Weights of a small image VQ-VAE: encoder patch size [4, 4], decoder norm groupnorm.
Rows from block 5 of the encoder of a small image VQ-VAE, named by matrix and row number. Rows with one number belong to one neuron. Each number is 500 + 25 x the weight over its row's rms, rounded and kept within 0 to 999. All counts start at 0. Numbers have three digits each. After the name is the row's rms in percent of the matrix's.
Before each neuron's rows are labels from the 100 images, of 14976, where the neuron reaches its highest value: "responds to" is what is common among them; "patch colour" is the nearest of a few named colours to the mean colour under the peak. Only what is clearly more common there than usual is listed. The data: dead-leaves pictures: piles of overlapping shapes. In brackets: how many of the 100, against the usual share in percent.
# fc1: MLP up (encoder.blocks.5.mlp.fc1.weight, 640x160), inputs 54-107
# fc2: MLP down (encoder.blocks.5.mlp.fc2.weight, 160x640, transposed), outputs 54-107

responds to: dark (48 vs 13.7); cool (46 vs 14.4)
patch colour: blue (49 vs 6.9); black (49 vs 11.2)
fc1.252 145:508534477470484505450506507471503509493548545512519512516522528455477510519516459499515505515519496503477456511502461522481518459524507519434489475448502459499512
fc2.252 148:500474496574505487511476484472490492503469502504508490480487516538517463486482485500480487441476510479479507479469507497547497466484501528552500527554517523561492

responds to: pastel (53 vs 14.5)
patch colour: pink (33 vs 8.6)
fc1.510 105:481522507492473519498483496525502473477530523530504481519517490519503511521553477518508498434512495494539519543506503509485492504493451467464504526499503509483509
fc2.510 083:495469490494533503487482498481482534511464474471512497543503496489521551499526503490488470512496482504453498503517498440490493515447541502505496484552495509483481

responds to: dark (40 vs 13.7)
patch colour: grey (45 vs 20.2); cyan (29 vs 3.8)
fc1.554 125:501529524490545464529524501514499491456483471517503534471521523488471466485498522519470516520533512508471501524520491481480484505522524465455480499487579509496492
fc2.554 145:505498457490501502460479534487502482535513505525505497505500472475551532512496453507488499474472481495500493502476517496521559482509464506548498531475486494525506

responds to: warm (42 vs 14.2); dark (32 vs 13.7)
patch colour: pink (38 vs 8.6)
fc1.295 109:507547529582484503537488500519497517498482487524446502534505510521495482527462536531498513511514483499515496531520458515496507512513487494479502492533516502506525
fc2.295 108:518511515487493485493500461507506501485510527441499481501500497458487510497486447475503502489486504510485524493486522525506472503496519519487500506499486527535484

responds to: grey (49 vs 14.4); cool (41 vs 14.4)
patch colour: grey (70 vs 20.2)
fc1.344 080:543527532480512483507464486469510496511458531435482483534520495499494533497501491464495512503485509483518491496512496520492590497492513498502516491470484499467500
fc2.344 084:502503510515470467530504467524481530545501527537527506474522509496469495527522483499483478534483540522505515512509501497499510527500507517479437531504483490499497

responds to: pastel (38 vs 14.5)
patch colour: pink (28 vs 8.6)
fc1.429 112:498549479504502489516523486559517548483562432484534532525508529474477468465549505493533509460521546468493515466524544490504502495478504532483526520494516491466532
fc2.429 126:542478506495514559502498549474496489503463505530474453470524511512521451517495526507465516500527505496474459560535528472496479504473529527509465460495492481494476

responds to: grey (76 vs 14.4)
patch colour: grey (86 vs 20.2)
fc1.238 112:527505525525534484495495491514524510505521492506520489501499539457487500488514486461503487499482512490498474473543496495468459494432512522516507554506523502489525
fc2.238 105:505518483511452528506464511482513526489487500496499495499525443462500488504506489522544497489495494502542491501509527460514510438526492492518503493433489497508501

responds to: grey (89 vs 14.4)
patch colour: grey (97 vs 20.2)
fc1.232 094:487479475510482508455516547489513445510508525467509493463475479464531488497492456518507481502506521493505469506518506537559503509525520499494483521512467510520545
fc2.232 105:488504519491543487558491451516491465487531512495498498513519523507492479485511537474471536482507472506505490543488500468474503502460501497507491509498493542491464

responds to: pastel (45 vs 14.5)
patch colour: pink (48 vs 8.6); white (26 vs 3.4)
fc1.339 070:520469517469542530493514475507505510504478506504510505535520487499500488497479528476458495534493479502504513503477479442499497523467477450474528497535498521524518
fc2.339 064:506557521493521501479476522498514502498461466494443506491486508481500490540504504463538485481483504525468510500498531515512504505486514514503523506493499457520557

responds to: grey (93 vs 14.4)
patch colour: grey (89 vs 20.2)
fc1.9 091:518519460525518510509466497441451503540481500464553484488522488507516512502471491522551510518500497517450537475509498556483500507473495506464552498505488467487522
fc2.9 063:475420501502486506517497496448503506511479500523442538501495541454521503514536539501464496475495497485498512498512485500531520469509470494511505488500513551529518

responds to: textured (75 vs 40); grey (44 vs 14.4); earthy (40 vs 14.4)
patch colour: brown (64 vs 29.6); black (34 vs 11.2)
fc1.629 064:505524501495515498499478555462515478523511504509512467495430534500533508506496431483529500536493501500510479492481461524521494472496501464502500509487477529494518
fc2.629 066:456493483461495498499546483499544515493529479531502503470499532509525541494435527507472507496494506509515502503542505513518513532486498555497481484474491493522439

responds to: dark (46 vs 13.7); grey (34 vs 14.4)
patch colour: pink (25 vs 8.6)
fc1.444 090:510442532515476502480450467484484510456493492503501457487494455506542470520476540544530492532484562522501513506473491476557445521459515505491508536477483481497514
fc2.444 086:489479500506450472584539496454509483510499523512463516523501476484500477470550463474500479493451495531570499491503515477489501469493525488472479503487531497534453

responds to: pastel (41 vs 14.5)
patch colour: grey (41 vs 20.2)
fc1.516 103:489512516566470499529519485492555562493520463537520492506515566448494483438501502501504495478542509481527486521502506489457522496530531508487484488497497473459555
fc2.516 110:517463488484527523503508501529509544401489501500506473511519502459494516493518525519504501502477534481475497514523481504474509535435491461551564533502465500501468

responds to: shaded (77 vs 50.3)
patch colour: brown (64 vs 29.6)
fc1.205 180:544462510509509469505484498504461500526456482506536536505506502483466518522464537547472507490472537465508507501488530510494506481501535504544523482529442505533535
fc2.205 166:472554511524491521524484499501513492493499527492486480510483507518509489477500481488466553505502478501517463518503474468518447485494465501498533498490459478469506

responds to: textured (100 vs 40); grey (96 vs 14.4)
patch colour: black (100 vs 11.2)
fc1.132 114:490507482497499550512493465525468527515456493513500536542516476513448546461507515470463509562498470494486529525539479523513529484529498500520491499495500489498466
fc2.132 118:485503501538524460491498495507515477471525484450502476524548514473470431476506483504470535472485504505527493507500467458495495540490478531501517453528521493491512

responds to: vivid (90 vs 14.3)
patch colour: grey (42 vs 20.2)
fc1.169 120:485500492514457502467493500504536503484514508446486492439494445445475480480489496525504499460479500490497518497530552504523506497517500512484478533503494572483507
fc2.169 119:505490495510504457538494469495512494524497484517479466524492555500513490507468503516520527509507484499502464502499456490490489499494516464497500474543506499511501

responds to: textured (93 vs 40); large pieces (83 vs 33.4); warm (43 vs 14.2); palette: cool (35 vs 14.4)
patch colour: black (89 vs 11.2)
fc1.172 047:508512527482511427487476470506497417500495542503442509500489492501467490502535551480515512513438481534505503458492466468525495501494504455505478484500498537524495
fc2.172 048:481496488510497534470496492481458585460484541505501568510473489521503499487491488488490483491552496501492514509519518503489486441486498461469536510504549500500507

responds to: pastel (65 vs 14.5)
patch colour: pink (60 vs 8.6)
fc1.197 111:499469468437443506506509499534520497502570470503489505456490487480502483496480507490498543553481469535505491537473481493533502480485487510456462508488529473504433
fc2.197 107:555505470509535509494438479492498516473468564462501486528508524482486488489507505496472469466509502470416501462507559527445477522547530535539496519510480534479529

responds to: dark (38 vs 13.7); vivid (38 vs 14.3)
patch colour: blue (36 vs 6.9); purple (30 vs 2.9)
fc1.287 083:487492506540534489432484486459518458504490490517500519455494479511505498497495486492480502487515462475451453492501502560548501476467506474493487498510476520524505
fc2.287 078:507527440491493508513496476515497534496498508509504493503497482486482500491484521420491500522509501466522493496467510517532504548520494492478491509535528497465503

responds to: warm (46 vs 14.2)
patch colour: brown (76 vs 29.6)
fc1.576 060:513506480494528525504477504530512506463437553548465528451523465475491502473499518495500514486523506488486443503539522497525493486505506473517508494471466448500527
fc2.576 059:483501487523474496530573479440501487522561502505515500497473511526541508498480539509504500497476484506487513498481475449481498506540491535473524524509504515527510

responds to: textured (66 vs 40); grey (65 vs 14.4)
patch colour: white (45 vs 3.4); pink (29 vs 8.6)
fc1.325 054:502538509518513536461458492522547507523481491501510469492531495461499440509469530494505499491526500480498496488480477497521535502518500525503488504518523498524503
fc2.325 056:502505502504495509477530464485456499476501534473454517493434534498512531522469499492502459502497489508494520526521506546499504473503537494494502480486496512487560

responds to: warm (81 vs 14.2)
patch colour: red (43 vs 3.2)
fc1.387 093:457485544489503515534452513525467509499517509499509496510431561548503497481533496437506474526464468512497538510484538511537494519502493482481481519480565528472495
fc2.387 103:516492497453533508457476487473515524501532495457531494496486471500523454482491490519497527498503448439492528474549505512464492485492491490534501560529475506517507

responds to: vivid (59 vs 14.3); grey (40 vs 14.4)
patch colour: grey (51 vs 20.2); purple (33 vs 2.9)
fc1.523 065:489500485466493483499551477452475499511516494442522464501516500501514527496462435493482493548482510478519499490548465495510461481491484559514520494503510490495539
fc2.523 061:459477480513514500503477511529468489459505506500457524476495522510470478512509546518546459507474520545490503472463548538493525478463554503501501495477469515551452

responds to: pastel (69 vs 14.5)
patch colour: grey (45 vs 20.2); pink (34 vs 8.6)
fc1.472 054:522492458512501551490502500544510506500428488498495506455480493544475511533502505530515541497489525503539528495472477546503490558469554546466472477510503510549528
fc2.472 049:527470534526498505503463492452474521507524512496509496563531525488500459507523516479477480522535508491500505499503499388487523460490490476496521520497507505469506

responds to: warm (58 vs 14.2)
patch colour: red (55 vs 3.2)
fc1.332 127:493534509501515522499467570466501508463483515527520475459477506501479465524484463488537496506486500549483499506509531492482530518501548507492504549532486530527489
fc2.332 131:471499541478501529491510486527525516499518497471489518529524485436521532503444505490490496548473508466520543475467482500532523456505500499466495472434530489467471

responds to: dark (33 vs 13.7); warm (33 vs 14.2)
patch colour: red (33 vs 3.2)
fc1.55 034:528508500502491499489500487490502475496476469496528493535523501512489524515492537487492472544481502504502482550487518512526486479500500501500478500462507549487551
fc2.55 032:492537495502535501502507508493499472529529494473517499500515503516500515483504501494536581464500504500477500480534485456482501490488500502526506568593453498517455

responds to: textured (93 vs 40); grey (47 vs 14.4); dark (34 vs 13.7)
patch colour: black (99 vs 11.2)
fc1.289 062:503498488511496523507477534538447499559459531454504494494483495444452505511542506499513517550421498500474523502528522491488510505499496473497484487563517531505463
fc2.289 082:505481475506503539504496509542503487493504488483517479510566476500463507490464486502510511498507509516454496513534452530492514500552499509424454490453473521541448

responds to: pastel (49 vs 14.5)
patch colour: grey (57 vs 20.2)
fc1.18 102:524479503492488529516493503478539505529508577487500484476498523477510501549506480504523503523501510492529476506460510568445530521507525511442540476429487527485510
fc2.18 103:547510476495487471502479510498480506457481480499460479536485492500497441508502490477515474473543497480486514527540483449553477473456487480529487515561526504477525

responds to: vivid (62 vs 14.3)
patch colour: red (29 vs 3.2)
fc1.196 095:481519477443475485511488487494498488506468469499525483526528470492501520504504519484471505575496467493496467510462509481514454456507536480505528478482514486523462
fc2.196 089:500470492534536495539528511508521524477519488523496481509524530517457477498471498496555471478480513508507505461499513511507506467556445503491482506499505510478486

responds to: textured (78 vs 40); large pieces (75 vs 33.4); dark (39 vs 13.7)
patch colour: blue (43 vs 6.9); black (39 vs 11.2)
fc1.259 069:533534516515507538534492483503521479500531534499476503515489456510503485516475514514511479464477500490496476533494500526461462451487503445510500481509495475484510
fc2.259 055:537432487461511482478498560472518500500475460529515475533504501503512489516502522497410506530538477514493477495498527500577527515540494495476502456516473481484511

responds to: shaded (90 vs 50.3); warm (42 vs 14.2)
patch colour: grey (64 vs 20.2)
fc1.489 086:529460505515487500517504489522497482470472468496505510470529518509509503458481499455512502505513478464557474500553490523481459501478499468513497538512531515470498
fc2.489 090:518509499465503515497516453475509485530480494550494501517509497516502493467504477495563505485496528498479512540529499484499526511512481498515505503485461495517471

responds to: vivid (54 vs 14.3)
patch colour: grey (51 vs 20.2); green (34 vs 6.5)
fc1.352 111:528498504517501510485481493443513456544457477504503469474512503507494500533493471514490451468519515531491497525506470518504508510473518498501509504475482509494509
fc2.352 104:502516450528461523500490502534467525505471553490482488539505508456527474472511461488502469536548508482517534482485508456515505494522444521498505474557500503529511

responds to: textured (67 vs 40); pastel (34 vs 14.5); dark (33 vs 13.7)
patch colour: black (35 vs 11.2)
fc1.59 097:508520546429557507499464526502486473460496489481551503484522508509486468498492463485479538480513481485467513501530510540532499461494509509528500516471530511519475
fc2.59 089:491499457519470490486501477499511489526479524504507515494493526500478512511498501534500516479547473506493481536516500479494484551547484479515502502500441500508464